A small self-supervised image encoder, trained from scratch.
Data: trained on abstract colour fields from 500 small random pattern networks, 22.1 epochs.
Rows from block 5 of a small self-supervised image encoder, named by matrix and row number. Rows with one number belong to one neuron. Each number is 500 + 25 x the weight over its row's rms, rounded and kept within 0 to 999. All counts start at 0. Numbers have three digits each.
After each neuron's rows are labels from the 100 images, of 14848, where the neuron reaches its highest value: "responds to" is what is common among them. Only what is clearly more common there than usual is listed. The data: abstract colour fields from 500 small random pattern networks. In brackets: how many of the 100, against the usual share in percent.
# fc1: MLP up (model.blocks.5.mlp.fc1.weight, 512x256), inputs 0-127
# fc2: MLP down (model.blocks.5.mlp.fc2.weight, 256x512, transposed), outputs 0-127

fc1.162:499454471497506469551529480484508484480509465484521495473474499479508450500468520520488523526478486522483474444484466549441476507493516498505522549506486518527498445458499503471517490465507487451524495534528497526478493488536510478536548461494509509508495508548529509456504515476552528472499507506501509501478486494498513441494496472466515552513497533514486504510500448548487491490517
fc2.162:527539523512484549478501507500495496512463504538491504483506474505536531535502462467521479458523510457487552484446508478511491498497480507518524482488528503492524528520540486507498540481449509516467497453460481471535519502488513502475461494511541515483523546485507532551530491499475456503483499460506452483514533510503478565476513531468500532510485482478492549505524541458480481502487
responds to: bright (43 vs 7.2); mostly red (29 vs 11.6)

fc1.172:473487515518484511505525491478505503518509558512500515460461492511502453533499486514499500503475504525509501526537516477461502528473513488519521513523548480509546502490462534481491535538497495490523491479507509533511484514509485485492530479520480501498442490494464517498554493487461512470535511471474540539490548506473489482539512493517530545554510524532507452479464511524509485479503
fc2.172:523479497500467520519518522506518496477475504522512540508495497435502527460505514478481531493499550470502470530507471536519548500494515485531521484464467524457497478519536492528496507508460521460490470492497495479482492506457464502543474507517503519506499491531475486501491498513496499471486485462488521493499483489514517558518524511508486511518486488450499527500462468530514501524465
responds to: bright (35 vs 7.2); smooth (32 vs 10.9)

fc1.0:463487491474509464514512534488513530520484519475541450504473488511569474482483482546512484447515477511498494545509494525514493516491515530454494481528520451531498521490518500489489484470478512448540515514505494507488535473489542465513504507550465497539513568506535505463488493525474515488498541511473518538526503458454489498479455514446466529520478527503495521492473529469498501477506
fc2.0:536500535517512518477465499510546480491471450503480489476448501500479511507507478458516517524521482527516503495533453510504451530489467447508532471507497483490491530479500480513454506524463504519548491494535483508483500492493474515533478498458527456458508478501495456499502524497515520491510510555526484469484471496516517501476499516522553516516524491503463447475501506502494504458526
responds to: fine detail (36 vs 16)

fc1.165:495470521502518499515549456466481531512487539516489461494476488521491457505495515520488476435517526489478532469497498534470501503529514507520534529495510501489512459522527493489555486501479519446480511490522512447491499505495503517449480533514526482532521520508500494504519482490525505513519490480534493480478481529464511481491452478477514485458521514532478498499511503508529483511522
fc2.165:478477506464525523510515492490494525490502486496484480550524491526528488495537473510519445448529496464470505501522531493524489516498528553517569501497489522477494515515511503491484498490506461496494509494504498481519501466483506497527537471515565500499524484514440471475482461465460487545531501517536501522503467496505497496466521496512479479501499519479531462532488511498532467462448
responds to: smooth (68 vs 10.9); mostly green (34 vs 13.6)

fc1.369:540503453479568526485525507529454494513502460459494482496482482486518507519474512499517513525516527471553481524499469506504472504495522491532472491481479502515531435543561491522479518475534478503509474486517497452499517515499512507472460534459475463473496508512457505495530431487516497489477534516503492449547493533490454495488477475513489487465515521478532467482491491500488491481476
fc2.369:535483488507480474496504500486475519513525505505499500522512536453484456530514504523508474467503475473470523500505529478551503510481507510528482547547502534539540518489493477519565522526506473491488532539474496499501447542496505499540532516467501538511505508505520503455473515527487438498468464530469499505472517446482501459495500484451508476461518534523515515484458458498452502510537
responds to: mostly green (84 vs 13.6); smooth (77 vs 10.9); dark (56 vs 7.6)

fc1.237:547486512460495514527471490492506534466488496480467530491472509492513441525444565488492442546531519496533494493511526437469478524516521479483558451498490469527503505532513463546509501492559510520469465498459500532503514509516515477532484506483527478487547486483478519506483504498475489474506500517504477497509506534488557522498531516502485470498525473504495504482506504467469476518509
fc2.237:485493505490564485518535465536475465501498481519506492511460496470524515506505471463515507473517527507491496493506484522503530513496503479502492475478528471477515554520480513463450502500502544542504471521512509510497477498485484525489516479506460547533504520493560486518484464504533509455505518476507510528511529483527483468551530519516490539523456514511499450508521529516500527534483
responds to: smooth (45 vs 10.9); mostly blue (43 vs 12.7); dark (39 vs 7.6)

fc1.367:543524490501509524519471506504524515542535550452491529473516520522489531515476501475468533550467525472474488521500530507520499522537541525486491501511515483486476531499550493565470514471478491482516512498560472520511499510484503535527519503467463515481499492520500506481519510505521505485488495521465443481487508482535437492491525477491486453520513518467516505478529505526537493553480
fc2.367:500535521496486533492481517549505497500471526494512503506506471518533506497488525506539476453471480478506506497519480483471512458452467487495499478496527498473529518471480500483508458505498520501460468486506511489446503536451501525498477482506501439523533531477499537542519481459456466500509470529519495484524478542504483523504490485502531541520510492514518473505496482509469500492516
responds to: bright (40 vs 7.2); mostly red (31 vs 11.6)

fc1.288:507529548498481469501528459509493461544502491474501529486453493509503492491506534491512528505478535486519498507522499493518494491489587496482492507518524512558484466500473495484501503506454492486484489486486454511497449483503485433423504493527514503490450498520492545527504485527488510521473487478493484489486496516546523524516469531512461499507486504484500518454489483527488500507447
fc2.288:475483522516482462500511516493487522517497495475554501483486541505521521476500521513493478475496481531446504500522502508494467512515461511472519474540471480526468446526515476555496510521494507441448450482491530538478484490504508539521463522469470484470498463497518499505468493519504509504499484537496530492492557480449471486515494505513505478528506505518483484476470429460477479503491
responds to: mostly red (54 vs 11.6)

fc1.133:486506472495513495517504484450497469535508492483489529533513476527515502526479461518475504517476537492520452508449484517483516511538464463511518480530448496448451513539491473512534530492510506514533525508468461517515576511511513449533438494488514539476486502505499523512485528518450485453489498519496460527477512510484511520528487476502480486499556486522529576491473467496488494485468
fc2.133:532537517518532494463525465498494514464504501495529432513519518449510504464507515551535507505503529480513470461498507486505499491456486489493469477505479549505514469526509487500459450507498459459472489518474517488503523464515538524526559524497522487510508437522503484524492512509512519480480516482442538496499513484506508536466514498481493496514495513482506495509496496452499493443486
responds to: smooth (30 vs 10.9); mostly red (30 vs 11.6); dark (29 vs 7.6)

fc1.169:497534504495490486478495483492452526497485523533496463493527515490478536519530527516503457466548483493469473524495485476477495504463525481482510529486499473532556499494493486516460532504465504486495526517477511508467499493514532533546455512438534511491515504497512517501545486490493498530464507476505452481473468507498497469497514511500489522479523514525447463478525483526501531463506
fc2.169:510491488475490499490521543549559517483480473439531510486472511534456498479508545477496466504499548520522437501497481530494470510514517459464521493519527500506500490485481515505541500507545498453487517462533505499502492466512516512488548441524490484535507508440464523479472493461481530547482501498534481533512539495513514457512506533456482515537467452488454556506465482474509474523494
responds to: mostly red (42 vs 11.6)

fc1.200:519508486518507489516541473510518467495501545480515509506544472509517509549511506539466516514502529482467499520522480495472509491515449518482523474531463489469535498465472463526491512491510472481496442457510506477511486477510487447474546480478481501459519536516500501494488486465488495534479468464496497499508514485525482541550509470490474518506492450454464524481471422504485498505524
fc2.200:482497508519507482526468471490485475503535515511508551480485489547512501454493486458462449550436507513523480527539485456505561514506493511472547477498469477500471495510511502492501535508534485525518472530521527440479484490473528501452492474535477515533468515482448469520486479505505465495482483523482499541506481507522480521506477481522517486503482502491472498525516505512519536461487
responds to: smooth (50 vs 10.9); mostly red (38 vs 11.6); mostly green (35 vs 13.6)

fc1.230:510513534494494517444504506504461496524486518457480452482530527518473579519511472503505526492490480527476512497485507518490535565471468452478519519491484478492499493468544496515456524477471485537544462485492499513516531493548506497523489535462489467519492473547513502529508532494532521500504487473541507478528515482462512501509459514488462491502468482455520487516506515479484488496457
fc2.230:452532473494527515531485561517511502484508513536499511509495493507529444500500528513505537500512496490498484532481517501524531494520538493530491489501525466518506502527465501512538506511536517488486542493490466485499483497486553509473561476574511569494500517483501491507507488516447492506506512481487481470467498499560470504499504486509538565512517535510493508482482488505545469497546
responds to: fine detail (39 vs 16)

fc1.17:538520513495496518464531473502491491506494514526481540491501559514507480450579487484490500472524539478507525533540471526490464487527509503504489484489489503513516491481539518510522518505479501520450440526529510468510490503509548481504520512528518511519491502474533481552504507514502503442483485456509492534474486534519469570506490490541510499474480532475480501507512500494482496536468
fc2.17:501515476483512456470561481517490511539484517505475513487511471474463494480540492500506508509476463461467500484511460508501492482474494483510501471506457511517518486484465507508486510492524533437538527504523498491542528479542454455473482551517488497520469522458485503496506493535483520525561475538495493482469491513515490516492502536495508491514525516500542518539521498457518529539525
responds to: bright (60 vs 7.2); mostly red (29 vs 11.6)

fc1.353:551474499509489455501527517535481490479552466500521471491488497507534444503507500493531500508489465464469467534551504490486515485477498544473487496525449508491452480496515485497480468481509505501497503482531505517538499472481485465515499511487534493487491512527478477493520475527489534490526478462463506514528477493518508445527511440493475462504487519497473510517500514463500518481508
fc2.353:485488471475480509466492539519477504514493512516511478513491507528514489470488518466477501533535519492485509451493480508471481493507532532483529513443510529484487501452515518468477485520488521515457461501489475483499479548541538507487472532467505474483519497516498490507510537532495522463550519504501479505480489491506508515482545507480471550481428464491545464485504562518526438496490
responds to: smooth (49 vs 10.9)

fc1.228:463510525505521465497429496498472479527483490497499503524495511510491491478507538524484489533548495531516498468547500490455477469440477534464495477507499512558475523487491489485420494518524499482503513489476500493483512494514527476531512568482536485510470451485516467511508511464492512501489478520493488489500479518479461473500506521458479495518446487509556492507497549485477522514575
fc2.228:557498521487431499515556501517534469519502512512514536489479491467456479489509481487517529454509484479467480519511530539541498526531472468494473496474485489488501450541523496491482513498468507460533470505507521515509566450473505467547503509466468510540539521487477496529525534498513476503496512501514515511458497516497519515516499464496506439518493488503520515509468508509505515512452
responds to: fine detail (64 vs 16); mostly green (39 vs 13.6)

fc1.6:454511546556493489497494500577457514509523486463528467450498469509534497507468486483479485458489486490495500503493446517467505489502521520552545504471548506456527505485521532523530482494454492495493488494523507547455477494504505513492501534480501467527505491519487485518539526506503473487476514505486503486515506514461496541529509482524498464458521509457490483450479504501476443453524
fc2.6:488481461520522498494503508509508494468489499521513495489515442509459528488548486511536474471459529502529506522533521463488524528498500496501483549488558499532528510467479489448533510484503457510516497490438489531501527483477559533480528524526501489511527485485520479514494501457508505535472514502489498518532516528509473444497525521462463535534527495473499450462549458503520509443484
responds to: mostly green (74 vs 13.6); smooth (43 vs 10.9)

fc1.51:511524483483513522499477508493504528475489516530481510445507492526492498540472511477489475512484535514482494463516508465493527513497502499489529528535517468537545488502487485512492480490452503497486519476514492480487509457485493472541551508505536505505501498530544499489489458501525538505474517530504478462491506480478501478499456487529461551473503526509465501490485496481478528527504
fc2.51:517489488475473455513494491504487455523538494498492511512501488516474504512488527532471538501480468478521488494450510462540509482499519506495514466523462513516454477486493514436487488497504524486474527485564514507501489505523483518494537458536482451489517508516453476539442487504494499493519526479524510514490457486537502493503524509482510482478485512463534495537520472510532512501521
responds to: fine detail (43 vs 16)

fc1.161:501539485497455543497478483469505491502485464518518514506548485501517518520506557510551555516496521504488507528528496463462499454505536497484504465515481503474541493531498514503498470505528486492506493504510525489438512483505472493517505511492503526481515485531480498472475535468508496521471502491546470508505516474500505495509503477519477468464513528490504482487519526514533519527502
fc2.161:482558473495488516480496499470515475460507479487512487477479523495478490474505553501509505443498505483509490496478504465490513532540513477514521499518524499496497491464482455510503540546499546495525480481503515491481488494531454525519502497540502522534520493536474460491493456547511495493469489452506521483483529512439490479482488496515502483528488530520518464513583495523476541548477
responds to: smooth (59 vs 10.9); dark (35 vs 7.6); mostly blue (31 vs 12.7)

fc1.434:519511513544492533475510515512476526517557509512489447474521514525485513550501508457548500476502502460504460502496504490533493470511494490483516479471517528503493516494485498490478457501458487498494496510534495511486518513513500478471480527445552468538477476459483514537505483530505487507522521521486527503520499531517510502552510473490475493532506497484440500544491471530518526489488
fc2.434:529526535458523518543543538496495453499479502448493514537475508480540536472510482512440514542497535521531518474502510524468481456524500511496482508516496494527535500481534492545512480539496477494525487502469501497453528486473542522497483490482489523507502473514491476482481501472463489481503508512489491467491510522483515496515527491493459540514454499530518535514486494535518536505511
responds to: bright (31 vs 7.2)

fc1.380:492492507486500496508488475513505541479453464522513539475499548503516552464479498498530518521489474504530500532527518536475519531502499500502533501518504476519520501518458529517510507462489516514516470499493499440527548509491481487496469471543500532500448495491470502524482515487540502527517504472472494474535480506508480496518511524537482501536506497542461502474492528518483458489463
fc2.380:506497533488524542502528526488472479479516481482476503518514493471487454506521487488501512501504507470459519490530532479441511473482500497469448517515464532495515530501499523515559483496512490549538517526458499491485512475497495476513577478496479514506546512541461496519478582479492545522514485476510485490461556497520487517498525507484524504462473466504515440510456504481540550511491
responds to: mostly red (59 vs 11.6)

fc1.403:485486489460446513495535500502491488465506453492498517515485516495509507416494463474518475488490519495544499497494513487517479522445502531533453514454470485482497538480483491486515493518462493521478482492518504513511539476513472488515470494501538498531524515465478504542525463509485546490471507486493530535539492488506529472502448498484475503531461501485515526482567493502542501487539
fc2.403:442513469515525482494496426468500523499514512477488454511498520517536465524533478475448483497473522527495501481571490547523477528489488503515518482514517500496507474507504487488510516508524531522467514462490506507495524443551495511519478492488520481488518482510549484487497442479462491452472513491513523533524484475528481501472493494517442504525532557504503453476486517533500495503552
responds to: mostly green (51 vs 13.6); dark (30 vs 7.6)

fc1.416:470484512490550565488486480472467547491485534465489501522496494482518488519510485455511494514527544509464452500496493498500523518538499514487508543501474522463458503484496482479517498544511484514498501502493484487540499481470545468437513487504536508483481539505543509529522539432544519467484469468494501523455508532518502479500489471512550499551465503482483512485481461487491487476534
fc2.416:531468515498448526496511549518508511478525517521500478510555461517491493514487496445482498525545505413495477479496536513484457500483510480499519481484523485483482489500510473539500496486519497511489517515512490528510489482528511544493522552473521555477559458505518507431461436494470519462537540515549535496513503464506524516509506462496494451501461527480534464522497521516488481490474
responds to: smooth (32 vs 10.9)

fc1.301:485513485463500520508483489467518481514502503482493482513499509528479506552511531527485536470483502462484498459498514510522497509485541505487528505475477463521545475494488497515503469523501515504492494477515520521475525497515550493467506535478529525489476491521521504494503532493475499491501525474463505494477471470533489518504531512519512501448488518534542475486523452473499479497508
fc2.301:546537511521481483501475484521512490506473450499518519529524478489538526524487500443483488510486524475550530510515560507487470523507487486516507504521476484470489551486512493540529472509538547500511503485473540483491481497478495496506475530476511531520477522530492468468481460530515494467494470511522471498493512498519485514565542457479536493462508519473478518453480431467486499533548
responds to: smooth (43 vs 10.9); mostly blue (31 vs 12.7)

fc1.357:496491500473497527507498510487519487500511461447511535500512483508494503487488490515523476492553522526519519480513498549469471500527514519506458473474526515504528497512527441432506516465504528494490473500485472532495474494479529499523494469511462529513491526515523509499527506509499508481483508481507505444504454548531504510491487525473478467509491480526520520476555482470459528535524
fc2.357:522520553484524452514485524513462502487499481494508453483498523479509513497494486443477530521459521482465502512476510480467534527443488495491504498516440509493464494472489455480519480481505485509508515513529488506490504487502479485509513491482515488497488502526490452509447493549500510487470491501507540502513473509495481519496511518527499490449528516507494484504498474530530550497493
responds to: smooth (39 vs 10.9)

fc1.484:531478502503543481526511472492527516484525513501491533521482490467498478454455500507504492506511515520521508532544513480503507512483494456484453525511570526485516503523483490485470514502450513508542518541481455531524542474507502484493499497559515534446535512480470492514514496483550541528471510532523449499476457498497524490501479499473436495509488499542516475540491475533514489504485
fc2.484:498536491480496535509537473493516496463523460485530489516530469525505533504482497475516486508516487496502541512461511520470473515517549521543510481501486530533530520501517444525516493510493493514505525485507481466478495521486489507494512453441518454474474499470472495513535483525485463427485548532506484492517495536456505488483522492522481479503508508453492514477518480456498517509543
responds to: dark (43 vs 7.6); mostly green (37 vs 13.6); smooth (30 vs 10.9)

fc1.117:486501523461473538467528524438525517494487506496536478540505497490520537492529470486514465452547512484542517536458497516499492479512449502471500500511503499532542517541511525470488496476494526482444508416520480504485522503511540496478546537497462540537497513517512485518469555560471505512510501502490522519518513544487474492497491496519512526499509486463504442493505492490511501443478
fc2.117:525485521496456572474517509468496517513519510483516514468505510500516478490467529473506478490519532472474511509503538471507533482522453455541537500500497526518479492505487492482483477507503518529516519482482529491555476521503450535522490516545499460502514503511502524472485513511436558509541465543470486476524509510519493459485508480537515480516484552543488502475473484502499469531506
responds to: mostly green (99 vs 13.6); smooth (49 vs 10.9)

fc1.355:535492478538509525496504495498481508472460500530505517499491491444479511515521544491482501551482457528515492507476477478480494528475456497549498488522557526467500508508531483517509489506478502486488499468482447503529526473478463479492525455505501523486500537511506491509477509504477521539451499568493509543501511522496501522456472469542476535471465498485528490499486468496484486500445
fc2.355:490514525491496530486504499475455479518500480500517523514503511515545512509488476498533491484464499465480500505533505543502548495492508508522468514505466473482564546492513510470452518487462483523536462521484538493475528521514458489532511494491483511491486502486487498518486463476501458483449488494521512512519483514552509534505513510451475491508517502508476485547514535493521515509503
responds to: mostly blue (37 vs 12.7); smooth (29 vs 10.9)

fc1.132:472518509494553507499490507529526483491523501496503502518516458515492496485478527484521495521510502472508476471529463510455499532468518537488477498476461516537447501466493554504497487486476534483489499541468535528481464497496541450504561499522556505511457491484511486482529511495493534496495506515525535500535493497535563518519529517463489483528512484525517489495518489492468474489531
fc2.132:495524480475528511521519512482514567495526520540453475509509513522522500506467470480487482466535504489504510488492545516490505482514519481520545524485496508503542472511540514494498494504502528512536496460494484510472542528485487486500483522492497501522519510470509533481526473443504433481506559536518460516521502464515500532478533514535513498502509575474470485523488486501462505465517
responds to: smooth (28 vs 10.9)

fc1.164:492478484529535492496499487545503492517500503507458475526523524486503528522439538509513497502537483529495516472489517489488521477497494476481541489507499475503514542528456500486472523497537506498529455492478503487459551490497514473541518524482479548557484465521510514476508574517497460525520467487473488507543526483564540464500508516499529486490479491523502461458490503482516482493508
fc2.164:524508493523519490535482547486498499523507521479476527554510523493522521496492493518488540481535490478482434490542510490475497495486456487466512501488484493496473525499493502538524508513445472489533529508447506466515516520491517523516518485528485447500494524502477498487509494508497457477479518513530521444460486523475482474462547470507487512494470504525534471531517481514472489525453
responds to: fine detail (55 vs 16)

fc1.401:466498502514466483517514508542485485499507524490532454517483541497440466505433518517505537514492470512505504549553478509475487526474466491549492501499508488504520476509518472482502530489513497477520505516511514484529508454550516512505479484517492460527486499475491552504503518517509454494490507533458504487486525459476463518500518537525467460460532503482502520472484454457499507455478
fc2.401:491510450499473513500499491498512528514511528484458508461523511506539509468501513512518474489500528516474495518467515506529477506509520490543480514494528470521452543503511510464474485482500528542509530479521490501487503504481506492489513477492528527461484479516520459561506513512455530504513482463502513456523494519535500459546459503449505531469489545529521494499495494489475480499496
responds to: dark (31 vs 7.6)

fc1.467:490548475490503528506475453494517503500481527531479508512535520484503475509484484490521488491477531498526501540545452496493469549523457492486514492540468522510492492457427509509503468520485508502486507551486544488491502505483487492508508457484575512538485494533486549507457528472489508484491505514486429531485460517489490539523516490488485440406456504490489482509506507529512500501520
fc2.467:518456508489540531474500502469535555514465453508519496494469497486487504512487505514500501465505496499492478495447548538489497459513564515494478478538567490491517538573505490504523485506490449477466486477545514449533488472479500528551517503517515494463504498485503504489552523506518524533512494533509536552505516503497506487497520485512500483487554495509456477528475489459484496498499
responds to: mostly red (48 vs 11.6); dark (26 vs 7.6)

fc1.291:554489510511493509513502523505507500497489553503517502494524540472532464482521560501504574474477510508487490491490469493528531506514470490487503484490498522528499501490500482550481537535480476516518485522475498492513566482465508498504468485513483501455462496515515521485469433520465468507524470482533495502475508541495505555528515478527491565496500460504490452511522493484528532512476
fc2.291:492477517504484461504490519527529497559487521526475533544471497531513436497497497508491488488562508489535534495481510532475486479513502485496506465520515516468466485502491507460514493481510517496462475497529503510500499494484486517471509501524492497470489485468503512504451496549484509457511551507533446507456475511468496520536508451520539485513485513530499525472476488484454543519475
responds to: bright (45 vs 7.2); mostly blue (35 vs 12.7)

fc1.247:494510506496453501502514520465461476515455483501503430505533556469494513484521474539480527503501525533501529504503509470452480479513525498480506555451492518507492495516560505496473510548519480505476479519544454513485537534489549531475488465471511469550466475512528523492453498488478519492515512480506555477527464507528529518438531507491503496494511550491501505494555523484465494510517
fc2.247:499474507486521485484469499469538484470511506481474559489523502555503500491488539471499490508489536525483470481477535505520528507497506488475506503498489515509480486480490500493538526509531475484506498497520525487453512511517489503510491478523519511545449512472486525504498480483510498506506515482490507546497472512496410477505488488501452461450519516503513507550491522484520534511436
responds to: smooth (35 vs 10.9); bright (33 vs 7.2)

fc1.34:465516525503484482491505541513499496514488444465506471505506542498538536537516492523468480533518488509484466522502489481499456476487546494451554550511485468509536537527455512527516512480497475517504502527545481484463516511487529461493463504495471536581467491473528480476522511476507534488523473485480531495493449468512497520458544497528521523528496477492489485519531496491465499509511
fc2.34:513523494514526527480452481505499502495478470511504489488498479511477486521524499549515489502495473535521491523524534510508457491472494510525464476552485491477503462472502529473479510461509515489490481515527480491486541511467509484502528531494531523468511505445516497524516561490457530486521550515552477537544497495508491490460545481523526522503559495492484444518486503522536476495461
responds to: fine detail (39 vs 16)

fc1.46:522482519500547493469507508508473525465525496518501523495485494533528565535481497518501492486475498473499484448493474480523493488532495502479474519497520490511525558468497514481487507515547470476491484451523534496535542495537473515524434453465527500460473489482506507482516500501522490531516517439488472554481501495466490520545515443513447486521521505481479468501511509499480530508489
fc2.46:534543492507494510520507555449487486490494500495497469506513497499484480498506506523503492513486507543482533462510452488454524458486522508449485491544447542447450521480494456486497520452501470513526515496458486496460517512478479519541455512501480507461498508506510476471519483477505499521495484490472474490476532477522474455500509492535504523506496547518548481489505539487510487495501
responds to: mostly blue (61 vs 12.7); smooth (38 vs 10.9); mostly red (28 vs 11.6)

fc1.447:499448488498465479519491475533501489486490499492509470500517498505520507491501494513507482486518498490477496509481520490515514522531495510527481517487473542481530466451511562525504503528501488469517494515497507501471529505483566502453490511520472528488507488468468496496459529544506509470530521442523480509503485492529522534503488520543528495484501516422514535502545533462519457504530
fc2.447:503490481454533491468543485486448486458506502523484490549545551524461487504515485495531508499532460516491483539501527484491503543478504512503510487547468462518497494522509483497497531510530538491507429485535507485540483527527479512507474496519548452529462520482511501495550478477516509470520516518473499498498492508474487475512502470498496502480517460521565532484507509495446555512472
responds to: bright (25 vs 7.2)

fc1.424:535459491511520503503532497493536450516484509537516495485483467532527520464520502569485469529489478506527481500501525507433513510481498498483498497505546463542485523512508490504462493491504525496519518549507526472496481481471458504513528513459511506521480516503524523534523477478471504489493456510512504494477466486482525490527503520508485514505505486571488554496530448499491513482534
fc2.424:535509509482481518478503513496493458510468491494479471485516483491453516493542503488479489492567496511527470485517473470504484526500494500487471493548494498505549507505525508518476515448527491469520542484506507533515505519503518478466523495535502485538485508541486508512512452472557498457488479559518499493492479528476484490485528533514479524509460476503545510521466485440516545546540
responds to: dark (43 vs 7.6)

fc1.382:491509503507539491505478517501511542495507520508467520522529519516513549488496444485498530516498538507496472494492462492489510505504496467506508474527523518531483480510541467478482460527487523518522495514549492484470503494493458493536460505485506505502496554495484522472505505521535469507520458498517524520460480487514465520483503488465469486509490477558505540506474511536469488505490
fc2.382:505551476483516516453503527513460468511472488521515505503473533473552484521494501469446534453452473537505479537502507538494518504422475520496492515514497503471479508489508512472490515494494476493465476555511483450480524469519508517477463512488530473527449487509487522502500497479522506520520522501452504498482493482498540497498532494525537471493421539539470510474542466522454500495485
responds to: bright (45 vs 7.2); smooth (29 vs 10.9)

fc1.378:515476515513520516486510460476489501474496478481511539552519491526497482534466511556496506484489516493513531504505477468496521476473554483478507469510498526540526497477496486503465479493553495490495444489489496455463570518489498477511502522497469543508526501523504525501489507532510508490512458505506524500493542517561488540500511499496520513433481532540474454462508512479497472514504
fc2.378:519463493553529503483482530477482527532483552524496499486486565511512484519471502537475476508524507520563495464465458531466526483516493477523498512540512474453457512528541524433533523519516484473484461524470469480511512489534471455510484456518513521502473478463487467491493534531517492475461551483501486525507507475513507488506481537473486485513456475501521501513482498535543465524516
responds to: fine detail (79 vs 16)

fc1.44:557493508481486497460467514497508487470472463469489500563496452535517455493516526483538506541514507503521498511471502504508472504471533479484500462518495500515551478516499494493442533523525489527489528520484520520481531467487477503539505513495500479534494536470517476467495522491504513476519546501455486493494501552468535495482496518519510540501508475532492480462558516505480531514519
fc2.44:499503493488516483496489499483521475548486564506473499475515483554486520535438486509492493474473454505461514501488514484448548506476522537469471518461483470491464519448491490504494482537483519490510514473489465459520457513506520496514486474471488488503485478526513475482487513506469515482496503512517500461523489493542491560521524490494471488519497491488507492526532494524451418501495
responds to: fine detail (36 vs 16)

fc1.186:466512488530500509492503501524502484518519494525465493507523501527507522482458549530509451502497512506507555509486497530537516537506474510474529522513497512514499517450501474485507484476505485543490481516494510525478483503538539438475525485518511517483522494477502525486482493510485500484488497486528499487523530491510495483546523460509501532471493532509480492483483503521478501542504
fc2.186:505487490477488506515493502436496505464412483498468499491477483524513474524507474476489508487521510504506516482500473485497495456497509485505540503512485504529476469479531530506492503491466510491478497478499469522509496494484531493515500535454448489510525476542488484548490500478488476512469461518508493505504467524524503534483526514510490523514502551511513490485545516559516501475533
responds to: dark (49 vs 7.6); smooth (45 vs 10.9); mostly blue (31 vs 12.7)

fc1.299:528509475504501504439506504507464531493506475472518507558510512497472477464450525481511478511519552496502471501489503455480527531487506476470531517535520495472529530518441502514513450490511520481488510499487530513549500511478533471480491452489514519500498532478479506500563518480455497554498506476529503460479536457489519521520484496516506488509464462510524497555490492507522525482488
fc2.299:513507466485511471533537490504519481480494496508515504526550497517472507507413539497494496514475481461513488518466540524479482536520496483482535572493532485486545482516455459480453468485505484481499504504483486466471483461507496511474500493493507534500539546485483535480559515493471492539505515474471519485520480465470508486497516513547520538529509494492483532480498513503520532480516
responds to: smooth (85 vs 10.9); mostly green (65 vs 13.6); bright (31 vs 7.2)

fc1.154:495540498482511472524477460477510493517545501514477513515517528510474531523488465482490537490495501506496505512504522485462511537494458479512522433512530446543515474449520490496481533484439541530542480516530503465504533489488437464497468482473493515481472507515508509465520515543504500503489492467506541494512502507509528438468424524488512545501515488508497474517508531483501502506507
fc2.154:491497524535514528518466488465547480514531518466487492477510517522490472499516462508489576550513470501517510471454495496491487462501501502532462493509489525463500524502463464503498470462500492527522507501544493503486474503498500481511525534541502485507539438477482471532493489503509482510516513538496444477495496484555533522488526523541518497505492493523516498469489478523466493482522
responds to: fine detail (79 vs 16)

fc1.456:507492491484511476507498527495481490476497493474443493486508542494520489464518493492530515533512486485488498488487476460572508531473545567508518483531475470537485447565477511490466479489510446488510466517510531510461520490494459478495507496537477479517440541488547507492499490474469502515513535503471497510500525471533474514550472509496490504506466516545503497538519456496566514488492
fc2.456:491516523489526520486464517514490496507504499435538461524505488453513496470524490522514476504494491494540487473504501520516525477465513507511488490497492504480527503522537530560475494503487477513496477541519498504460565503507523527509519486475479491521499542523524488511478481503480559480510462476540475487508499469469475496501497468505483490480495502510491561506478473476522516493525
responds to: fine detail (35 vs 16)